config.toml
train_examples = 101725
conv_stem = false
layers = 12
width = 192
init = "kaiming_normal"
residual_init = "none"
muon_scale = "original"
orthogonalizer = "newton_schulz_5"
adamw_lr_other_params = 0.0012
max_steps = 14200
batch_size = 256
epochs = 35.7
lr_schedule = "cosine"
Rows from block 7 of a small multi-label image tagger, named by matrix and row number. Rows with one number belong to one neuron. Each number is 500 + 40 x the weight over its row's rms, rounded and kept within 0 to 999. All counts start at 0. Numbers have three digits each.
After each neuron's rows are labels from the 100 images, of 14848, where the neuron reaches its highest value: "responds to" is what is common among them. Only what is clearly more common there than usual is listed. The data: close-ups of made-up surfaces with and without defects.
# fc1: MLP up (model.blocks.7.mlp.fc1.weight, 768x192), inputs 156-191
# fc2: MLP down (model.blocks.7.mlp.fc2.weight, 192x768, transposed), outputs 156-191

fc1.57:536495380564498414495518494513473453499496512494469501410498578462443485536492552479541536509495536581508557
fc2.57:520527506479422526550456527415492534458500466505513539504486503520479468534524553515487554505575467471455494
responds to: specks; wood

fc1.535:558510536462445547504524481510527496524403522559525444528430497443623478507552484449515487490493473563482474
fc2.535:520520426479493506461445434466452527548571466447513492531602486524466547526496474587484540489491562484487531
responds to: circuit traces; scratch; bright spot

fc1.532:528520406500514553444474515518569464494551507473516491539506479448517496545567477559599525462488511477516468
fc2.532:517501506501531440508430538491474524506505482492481481474516514506480496501468524526499477510473416465570570
responds to: bright spot; wire mesh; tiles

fc1.651:505497434505444489500479510424453460514444455464491463526561520528452530509567451435489503445487553563498535
fc2.651:446515524446478520496516513518495559503477576470522519548516507540472415599490534592544501520478496454498464
responds to: bright spot; carpet

fc1.527:493488445510563456465531548450495470477503482478534536492413532494480431523590533548462523446484492515471488
fc2.527:524477533407453485466490481535514493599502475503484507454556489447479472513519479464472470558526471478489494
responds to: woven cloth; dent

fc1.239:535505425442545513566497543566493503517468589505530543465560522487486494442534473510549555504442538494528546
fc2.239:477517519459518451457547468447470509494570522485494444546585575516524459436515513566527521462452469562522484
responds to: brushed metal

fc1.322:586493475481502488421524553529464513479455478447529524467566483495460494524487442504546499465497488527499533
fc2.322:464486491499499577454527461466462488567511502492519525560495560452482536540504508445501507478529555450487417
responds to: leather; hole

fc1.513:524488461470503518443548456500518527469470449469545452456432441445447475465473528472469550495482452461463446
fc2.513:457467518554491468516535521454485431535556507487514507547526561467466508496500510534475499503544504480460504
responds to: hole; circuit traces; wire mesh

fc1.648:515517464466559507481497500429508481509533503531455492528543561467474529476498387538511480525453470489448506
fc2.648:519615534484516518467500521492567472480496448503529437481517533508566499493531554488462505535493483494461561
responds to: wire mesh; no defect; defect: none

fc1.621:506527545524463496452476478527502538567493510438488417497470459601459538524520481477443553524457542511476564
fc2.621:479432494435567472483504488499511538517484480475458487515407545411485456544492527510487570555533528476532532
responds to: smear; circuit traces

fc1.404:482488457507521430531497586458425458550512481506489568458533507514517466422544458518472500540437458469495487
fc2.404:421461486515557521453524535491418548496509509485442486511479472472487575472528498523520481457530463524446543
responds to: specks; tiles

fc1.197:530439442467508600523540491422500482432498536507475492482446543491495494520428472475505522527572520534508473
fc2.197:493517494521525479491526490501457535515489526609467453477535462532485425552532513497473499485544517521456471
responds to: wood

fc1.547:485502588506484491518504524493509512494500508556528554615504472496550546479490492475568531467533480514473420
fc2.547:497466513408475497460541541454525478547491462515497422422555498486515492494462577535511497466536493466442530
responds to: specks

fc1.328:529513505485468541583450511541584506515514450493542558447514458518528528520546556530502455473484518473543448
fc2.328:420539427486463510532546494491518492483523483557478523500518488534524446504446445478501476533497459597604538
responds to: smear; tiles

fc1.574:490466460567501515492485486456480474572508496504535514516517473598539542527484555449510469497467544515527486
fc2.574:470549502461505487509477467483485456465512481500429543556488504503555454479494438455448518382480494525406507
responds to: bright spot; wood

fc1.221:540513444544403532490459495513545516478456505423560523500490544514473492523524488470474465373509513490502435
fc2.221:481501462519531432454577443444531510473481489552546505499481486540483530613518548545497445491510509490488439
responds to: carpet

fc1.210:500527489544511512538513441506429533479459508544500483430484505463512454506492469487464471515525641418502458
fc2.210:569479508435510471483480517496568497513483513428511503592530549497524473499464485471460543498412530533491549
responds to: circuit traces; hole; crack

fc1.261:450503524569518541527490502461531482532511505523469483489452517439459497500499513501495484516534474517538508
fc2.261:516375510517509425413538500498569510442559492493494495517523560499530430431487490609521518501465492502421547
responds to: woven cloth

fc1.611:530495497451452484499562457459497521587483498496519573523497529468537541550529477542498458492540496436499490
fc2.611:435515510499531490500550477501472518464567495442491450539512488506470480502544464519505515488539502478425458
responds to: wire mesh

fc1.67:482556501543530487465559521524480498500530500545488565461451572531476519524488553591555450526506503498529548
fc2.67:480484545536491470463453479455498559492514494512519371491527515495542467467529433499460551475540462525494484
responds to: wood; scratch

fc1.248:572593453545487548502557514477521464481447451530571525517428488516506439596513483483512479423525511548424536
fc2.248:435494500564463519492477496467497456515477508538563475486539523517502475488462483528493431489464577490495444
responds to: carpet

fc1.598:486563552496514507465464481452505474498496539403526516538432587480549474518464551500526516588529571408521543
fc2.598:484541505510530493449470534526571535520483498477560453468433463454545516527543428541427541537503529412535520
responds to: tiles

fc1.438:541524500559478495511474458478488514469552503463462506519553477519511556459484526466524486508496445484453483
fc2.438:490495428502531503538487569496525521524477485554535535446516495518495558477509448531437544458523504492554488
responds to: hole; wood; bright spot

fc1.346:554522435454485530475514470480536459465419561477565504512553486568445491566534486493441527414477580504524558
fc2.346:437497530484524528465485539513530492537477490472553534509498622450526479447524500494516465530536473489442457
responds to: carpet; woven cloth

fc1.289:460529533420493541513517512514458510551518528547544506496512435490515485529481494478566443480531555413510479
fc2.289:479482503456600448465444549458467441534544388511487504482491530521544581429593531459500501462506473511523447
responds to: leather; scratch

fc1.253:520563580574517461537512474470456473532480527473495542501477500451566498486521476454467451406541508485417572
fc2.253:483425459484538535505564553519481528448476427460485466599590480532487499531486490526553544534513462506447477
responds to: carpet; hole

fc1.616:494518521522529451497457572493515580572582515559464477463423474483453482433515451450439448495481505577555540
fc2.616:478459537527534529515569523400470492430493512499540460568544407529530480533579430456580519555533524458485484
responds to: bright spot; brushed metal; stone

fc1.736:507470497547474461470610437498547496487461488481495500466522529508467488476475515539502478517438511498527465
fc2.736:496488461544467503526470494438458449494503473459589503512557473510516503550510463590554509487545501428427510
responds to: hole; carpet

fc1.274:515583460508537509479506531491555526476554517565506541446450582492517471481486517421553471441438557407461514
fc2.274:502488572521452504520459471481471450487439455499508557585549484489489465477555491488498498539494439493477501
responds to: specks

fc1.15:448537507569533484539441459494512565546503483513526501444454512401444451482508536476537495433438534432472541
fc2.15:455540594400556491501464505466503445482489519497524486514516495485491503547477443459569558514496503511461460
responds to: hole

fc1.383:542490448452541529512495536473449526481490559571594539495544574557505493472514481514533497472518486489527460
fc2.383:468591509441523444468521542523460526491584525430460440516476513496482514483535466487485575489411475535483475
responds to: brushed metal; specks; woven cloth

fc1.506:506546434548422466461473535526513465467518550526511542427495503513489428528424509505481454477457493514506459
fc2.506:481549511540511490484458481516500461506499509546431538523506530523587557505546461489500547488485484528534460
responds to: bright spot; woven cloth

fc1.87:518480528541478473534493509478583519462486514496516488475465478463471450474575461526474501508463558462518553
fc2.87:425531507441453449515535505516445490506486457528456490549473539472535458444475454519486487468500458526484502
responds to: bright spot; stone

fc1.721:463536529478474575477529502531521436492508532520517482524515446509458450503449503466522497554508482497416497
fc2.721:487472503469497537522512508529562427513566523498464470478545503526493571470525418497524516431485498550496500
responds to: tiles; no defect; defect: none; circuit traces

fc1.109:466538538460538468467539534507527471517581537542503466490575537488452508523517465559504535586485526554597541
fc2.109:469432522559438469468508458529489518417521476485508485528459517480515565491506513486563448470494506437453524
responds to: scratch; woven cloth; carpet

fc1.713:474556474529485452476489510478494458510536443529464496449499452536482510543547453495573478547473401487543522
fc2.713:456444544469568521469576533461453498486495493530526500475519563480479510514416486517466423523530522576575510
responds to: wire mesh; stain; bright spot

fc1.392:419521471551511481544586542484472506542544509487571524480480496494541460489512521562467415456507483513534520
fc2.392:547523464530472493610512489577503507498472577558482492569535452414524579505474471506504537428484533493470548
responds to: tiles; smear

fc1.581:461508498496487519482547436526516522523472442470502463503462401437559532472474511454505486514517513643417486
fc2.581:495455475533525509472500454412492464473525480515556495537454581467467551511504487536500504514544485452515526
responds to: hole

fc1.476:446506458524582480524497537562457556564577479500560562478537479523502498538461519488468466494540519508446462
fc2.476:530486486521417524540485492553548502543419490496410463478499507526522480480505441461492494504484511502504564
responds to: no defect; defect: none; tiles

fc1.677:509567525526499504508555496472505466513461422529524464458489514516491551498539474527564487496573475528433585
fc2.677:470436556457502503560516529518476556494512577518544476432524549464589529520478487590455547527499473467477462
responds to: crack

fc1.198:526468529480463483416498511441543507523517425560516483522493553480540546569462483471501533439543443432476529
fc2.198:521552471470496514494517448519434485519503574468466442524454496496487453471497511445532517548517475482494413
responds to: tiles

fc1.21:525498494508510564459499507350473447491493539498545464474485511494487498459510549542453546474509462503504510
fc2.21:431477505470495432515506548544529558450524521511534497464500537505446507575529446561598420488476451478524467
responds to: specks; wire mesh; circuit traces

fc1.523:529478527454480460534464459578499462539453541393532484498506482447467465512496525483467455543493470489537489
fc2.523:476545496473531555462497492494554539469492477532484540433538546517612501415536495512523528498504551481500490
responds to: carpet; bright spot

fc1.187:539490492455531490550425415464481469449554559520523473516477513461484500536482561447495489476489530491581446
fc2.187:493485510469553550483503536488513465587455445512543543454517559568497521495539451578470476521553479457483489
responds to: crack

fc1.14:454565619557495443445529513544460429486450463489469484523416523511541564525442499472567581546540448414513526
fc2.14:504495493484490514483537483482520509558515473522517523522485581500463484503541461483517494508484471419488500
responds to: tiles

fc1.714:484612422461456548459490468498463485515496457542462493518565538463548541530447451533478532526540495474583493
fc2.714:551416488505518424534513527523539505446550554508543556491435444530473475539519561493456507520412546500452517
responds to: bright spot; woven cloth; carpet

fc1.458:526523453450491535500454538449489580472445543486494522477476513497519551463522479443521470526498516518495460
fc2.458:539410493505434511509492482557466410487558500504512480495530518494517529444472545459507570503527477479498561
responds to: woven cloth

fc1.293:520539569502419427512530539466469506542564464472477437482472491463467453483499439466515455491552468521477517
fc2.293:483471545526553489440425446491524480531474493518558553502512448561596505561460465488529501490481450496464451
responds to: crack; specks

fc1.12:532476450473512528455578509471526549504528514526509449447540481492528570545510529505472516489430547452508505
fc2.12:454521498515528447472461498501499456482475527473502519510510525545492590499467488490515427467523518506508560
responds to: leather

fc1.747:489534546500550528469535574471543581489567465459496492535514540475504522459507419461549545570533414504439516
fc2.747:455503499523464566566482455510518440468480511507520533502475476521555538552520470476502453460448545494528565
responds to: carpet; leather

fc1.60:579525518400456460541532501519508454545495520518497471542499520465543515524534477506521442492548521596497462
fc2.60:483464511617458552494495483481462522457477459525510526443536492462511482463485456446416551560474479441503574
responds to: circuit traces; brushed metal; scratch

fc1.231:542500456524450489585482497484474458519525531469509525516575512510496585477491478544517431468504565485537515
fc2.231:493584503467469481520476535528494598427405489486474510531488546505504445559435495515466501531584467506495481
responds to: carpet; bright spot

fc1.478:534497425527480498576533450499539448552492469563469532368495508445510523476580553512548517490545563506445600
fc2.478:520522506481497496524445480447477523504529520461514553535585531392474437476500428508518497527489494563480520
responds to: brushed metal

fc1.320:456481476503505527537478466525560514478529443453571446470477519383539483512541481519448457514554465553465446
fc2.320:512563536517507562451520498468494569491449497489490480532506503537491548545457497535520574464526521513422522
responds to: wood

fc1.39:464516434412498529451501532499479538477556445511503526467503513523510481495506565521511555444510429505533533
fc2.39:480535546552468456478489476456487508547518570495506504474497501426545488525500455527539525587514485581480501
responds to: crack; circuit traces

fc1.475:521480528464470517521544445559531533545540508513595556443521497433433515494571498543538493491474538466506527
fc2.475:465413531454477469409461548500531498502574459513516390457489499495553506468493489581445547510501468507599495
responds to: crack; wood

fc1.683:523525573578489538503490517538570468506439490403484453463529504518555505546506462490422510469490441473490528
fc2.683:436438507444565543483541467506513516514447475548555491536527520494503507445526552455508453518469545477509512
responds to: stone

fc1.357:538488516493542493453529536538451494450463535433451582461491512539542461562494490492570501536403443467449515
fc2.357:465540474535458492514464423449545441469515434529469433565490532511488478389497449480536507498544556525493527
responds to: tiles; stain

fc1.327:543527501569548469454431478400465473534425509543511462557479511574548557533532541473458570473422479494441487
fc2.327:525523519479498492542532546523569452517542551504464483534508519445534494525482498536516478465543604491423417
responds to: specks

fc1.503:527540469494504453570476576513501531502543509574474451462467456515471560514437514448545522454414527475549568
fc2.503:508478453490523508486443487483548531488500466544546532489550489518463494453512581536499505479579499461527473
responds to: bright spot; tiles; wire mesh

fc1.318:539507464512493465440506507510426541514539493534520448465470459498521514542538501445511487525546475493519465
fc2.318:459502484481489510516519504517527446536480564438545511548520483521504534470508536525439559525534476553458518
responds to: hole

fc1.303:458525583557473492563484487516478504479479531481548453459501483499452503535522485493545529573515459492528449
fc2.303:555500429489492498418476548535520458496544525516470579534515503481530447471525481488457490415495509506508506
responds to: wood

fc1.204:445472478436469577468525535508549489447560562521515503377439473556488427488546525410522512566481461477497487
fc2.204:583524499536433448489484423488433532524448496510513508574495548468583519481516486544539494483441486492549477
responds to: carpet; leather

fc1.723:507553493471505427387545465517524469504478501462484493498515496499537493482516450470444521518607534512397467
fc2.723:474489462552542536498525473533496500490536475503492506491493513513405493482533489473530447503419513479500516
responds to: wire mesh; specks; hole

fc1.671:518536463470496496516476443499518482528504549487446549531489435426586493493507479468554459506461444519473489
fc2.671:516473517480483556493610467548516512525507444526524472545546472494480511464531438533506500458486514501457465
responds to: circuit traces; scratch

fc1.343:531499448476478527450526511479480543528386606509478513508523520518420474453475466509488515579496566501494521
fc2.343:487427494506469509539488477496527459445545474521480533448507486553511525561519533566507514468518523417551514
responds to: scratch

fc1.735:459486513481521504550546528471517491460445533460511467534516505448464485481462447492531417585501388482499524
fc2.735:481529480485519524471469458563511514467481465475476493464479518524602478420515472534508467417420577521507505
responds to: smear; woven cloth; carpet

fc1.733:479642479500436555538399542542508481504516516476441460505558494525482521483518531429507549478459564446482500
fc2.733:450456551414534497515486495526566455463483501548502456596487501439505541529497499526594475486487537494507483
responds to: leather

fc1.219:453476572470495447473458477513528527521490523480464480524531557514510537514471424520496396475529500473505516
fc2.219:542526441491521585483485505501530554427476529511526495460462527508533483476459435479502469437447530512433473
responds to: smear; woven cloth; carpet

fc1.41:498470491603444507480454469517496476546480570506441451477450463419520449475436474481470461553552462541509486
fc2.41:528454488481551400476549508557477494508524504540493506483492481515548524397518486498507460559501493515518455
responds to: woven cloth

fc1.585:569534531470441511488461479565474506543472492483466450428471480466584524494542470437516521475487466562521488
fc2.585:498475534456574486455531438482427543492506469476511512486545516511534421473496473547493536506503574576439525
responds to: circuit traces

fc1.85:512449447564489500537455504527527494498432503515538518479586569498496543483590523546492426539487509381483458
fc2.85:541488501550588531477499496415453485532568460474489479502476455516503499440450536540480517487479481507481487
responds to: bright spot; wood

fc1.734:498452497573485492520501573488410512508539491521491465501617508523489489477473496514585468408498467493468466
fc2.734:440524514462491539545446540548512481492475526510513416524448493519546483488516524496504524426517512544514519
responds to: smear; scratch; tiles

fc1.764:417571481432477530508575506490475487474474512500482529604439498474533525496485536467481452468525538501509467
fc2.764:389506483475496431510466497560514451510511493539537438555504462479419515492533537541543444520466543463491471
responds to: leather; no defect; defect: none

fc1.571:484488503506527498471491515537457524504546445438471484484476480514474471576501414515467525469470494461428469
fc2.571:490515462456517505483530525474536461538417531469521591483549500544593555469472583475509484496538503500531473
responds to: scratch; woven cloth; carpet

fc1.180:555574503421526506534475457545445498479430485493477463470476483518537476484532484462523513474453481538483482
fc2.180:466537490483508499478513465486448540565514501438526504525522491518537457522487506543492551502516601549418567
responds to: circuit traces; scratch

fc1.446:483485476478564471553481524521456498445463495561560565563539601504547423473503461514507537496506484510479452
fc2.446:518549479481496494469514563534429545481547601432466380476490485518516549505536510560551514443531520494523455
responds to: wire mesh; tiles

fc1.526:486468490457509458511523524513497491526495441562549537531538521430531471569503551420504484427493589448454476
fc2.526:486499522478529473454530506485533503440541566480469503529461412579509529482462426516530419480535512561524507
responds to: circuit traces; no defect; defect: none; smear

fc1.428:451545522531481495493516436456514495407472471532536510562479544487427536435551512452518477553490514547461489
fc2.428:487528456462489489518492465546468468517554511466414530460522501506528515527517463571479462440540413531506414
responds to: brushed metal; scratch

fc1.664:486547499568515408498544514509474526542517467568491474493533460455544490539476496485436520536510574482534560
fc2.664:491538511472521514615496455482475457464450502459493566526479562500434476530527521486518461549479475480473477
responds to: leather; smear

fc1.461:423470554469537477524531454453491476550587439481439534504463549497522496420473417508454479601479528499544432
fc2.461:526485492510537508509459531444520539454497452485512534532511474525533487520558518489524433425548498483444531
responds to: crack; brushed metal

fc1.603:445507552505558509486484496560526461499538511491448460509540494459530598479555494506485513453552510536477485
fc2.603:594475448501452508550519504511525447492450508432550570479506485493460449527465462496499439529437560512519575
responds to: brushed metal

fc1.366:504538518468520478552473441511535545479528515539494475488513577450522474458524493526549539480543525438428552
fc2.366:512522539511523502505514552451525542455486497479521462492498509515508504537517542565559493542424469593494526
responds to: brushed metal; smear

fc1.623:495513494575527526530489478533500400505519434485465538459454478482479475545519513482477527544466470499517531
fc2.623:490526487456516504472570532498535541548455517579488514439477507514476516463537476559523468462497504456565483
responds to: crack

fc1.178:484496491542558493505501450436510443439518484443480500531529570560488502436482508515462542524474513475507454
fc2.178:517492516514473469542551597461560558486490511472538500577583458445528512549494509541492515411497562411537497
responds to: hole; wire mesh; tiles

fc1.115:483511454410499507391530527530531450479571496484509441471469521431531460551586575561443535511520516514466536
fc2.115:507499516560424490573499457487496484541440515528467581489524516477526556451483476464512491550498531508527514
responds to: circuit traces; smear

fc1.88:450543535543472455415420532511423498559564489594533542446493484458511500480421490506488444434499504522529466
fc2.88:477451501496540485493491492520521486531406475470505533562472544474453427529480515465523434530499483523568479
responds to: smear; specks

fc1.750:516468460482511503416488452509618456462506500520490486502519518432493506435550430462491473517481553468445476
fc2.750:495519491484474485496501492512458516572554533499538515596513485580470505557451489498472546528451469539517455
responds to: tiles; wire mesh; scratch

fc1.97:470497548594517497481446507514543450456459498539480531492447510509545463520436492374475544432498499538477574
fc2.97:533445532518478542485589519436524497504467497447485507529564500418520505488496506514583517516474586470541488
responds to: hole; carpet

fc1.638:482571519480469505492504462468496480513479520503471465540464469513547462520525573507509493521536534464515549
fc2.638:479523509514490539514441539475481493508500557544440476511611523522490508543466536493441461425502497483446410
responds to: carpet; stain

fc1.73:397484563497437438462384448486507518500506477469563497522444504481467444523431497467513549616501508451530512
fc2.73:557526560485479450408482526503516561526557513523589502590455606420586502512491456480526471510466451400494483
responds to: tiles

fc1.448:498489449468426522556501433528566440544563500501486491520514457505522446509475492486461482498521552520532489
fc2.448:471588534482468538490554480469562522467495459483482515514446507511567590503447521506518431552478479451472525
responds to: smear; tiles

fc1.349:448507500499551489545489462465523512473535493558582538469428507469506442519459533570531440573522501536526549
fc2.349:542511498393477545445531516454528547513513476504450519568520449529471519400504435432524505458550508494541527
responds to: bright spot; leather; wood

fc1.291:495552434481515506446526434518473451474539539503474452519546513522533481442494523470539515507440454493512489
fc2.291:546522541486439497534565516525465475515536485578502510507432493462520463576468506438524459545456495471497549
responds to: no defect; defect: none; woven cloth

fc1.365:458534489498549467469504472531557527485570478503598502438482543556506497449481509542480481458492503533471466
fc2.365:502451483456486464557504455457444536465542479505414492473427425531511591534473454502545475497517512477512565
responds to: smear; brushed metal; wood

fc1.520:466493443457439467504510443518559435507579490486528442474544514565497479455488575440489498476518465542484507
fc2.520:473515527502522537463460475524579532475483448530504506587473506522485433481480498476532462544524499520462457
responds to: no defect; defect: none; woven cloth

fc1.104:509440567566501491511495456499419572455527478509509416466504515529525501562416565530511597488500483543590535
fc2.104:476455456547593507440468522467496466495501519506455525530495480502497510544559500493476582420425511475406468
responds to: circuit traces; stain

fc1.487:495518474578416554549502549453510435524474477466465416503444439419529549492605523494555466501463457529484503
fc2.487:436426533420552516470413522504518530524474529561553466496557505513491491492509504514514525534539508577411504
responds to: stone; bright spot

fc1.500:537548470460478486528569490481500507483487519529516467458491440451494468508519476469490557521525544558491463
fc2.500:432446522440504472504447534457441516473468486419498621506533509502514539517482483426525491514553517532491480
responds to: wire mesh; no defect; defect: none; specks

fc1.372:518477465528526558478529501475490498431594516553600545499484594509532513487475482539579554472484453483542504
fc2.372:510529477492559404500462515463533579541430549463465459454468476501464449487501444563552486550455443501536563
responds to: brushed metal

fc1.729:488522488429512567510496499524495461467506582476539511542524529542478493459546455550583489497488506483562514
fc2.729:559512509435493539484526562459501484523459527473535453486536514540437441506529502602527470458429516566482452
responds to: brushed metal

fc1.131:515544467462490503504482410592508476538474484445499483557555518496478495589465471477504474481525517528486482
fc2.131:524457523485589524472537573492486508480580489494481491500500464477558498492516459493523489382505502519522543
responds to: brushed metal; scratch

fc1.156:462532467533460559468570494506532493512560466446451537468508555434495476469549567491431459480547572492533518
fc2.156:441401475469472440507521441477438493478468522425519468563507458520471515534480446561564521515481433501449506
responds to: wire mesh

fc1.232:482572494563565514512505505574479527505461541410469499483447530517494442491467474514544426492521558437462448
fc2.232:578486524478528513507483517447543544517430527547480521579494498556530526489471537467443479458528470519490521
responds to: smear; brushed metal; leather

fc1.1:467545493440509468530552486559497467463458478515437580598455497488518524474461483492526446502505592515478484
fc2.1:392459508455535471460501520511495517473572568558520485495546484501455542528521421516488502519489515471490497
responds to: leather; scratch; bright spot

fc1.491:516563494514535482489539474412546498521447557495493532516500477521553520514512534475476493522547509504461540
fc2.491:491402478509494470496528511477470478441473485492501469546586627519500507562507511585502379419503478510528439
responds to: carpet

fc1.575:521494529465566539475489547484484514446426449461492540521526554549473467507483496515510558545476458542449512
fc2.575:459507405512482477475490561519604527504460506547492430517504436455486450506486519491523528487488514444470507
responds to: hole

fc1.675:517566486499482534459527530558465495505490577520516490524498491427479492495501508459550540484510487518515511
fc2.675:541523486543460494571511519515463578559511462533491518464465528453475450472540500568496551523544566457555482
responds to: tiles; no defect; defect: none

fc1.81:503518425502519503508427575575550514533528532403507532494547463553494520439569473488501517528543494503490449
fc2.81:520519576466464496459526441520432403437507466469498447442537532509430577500528454504507441436551432458530491
responds to: circuit traces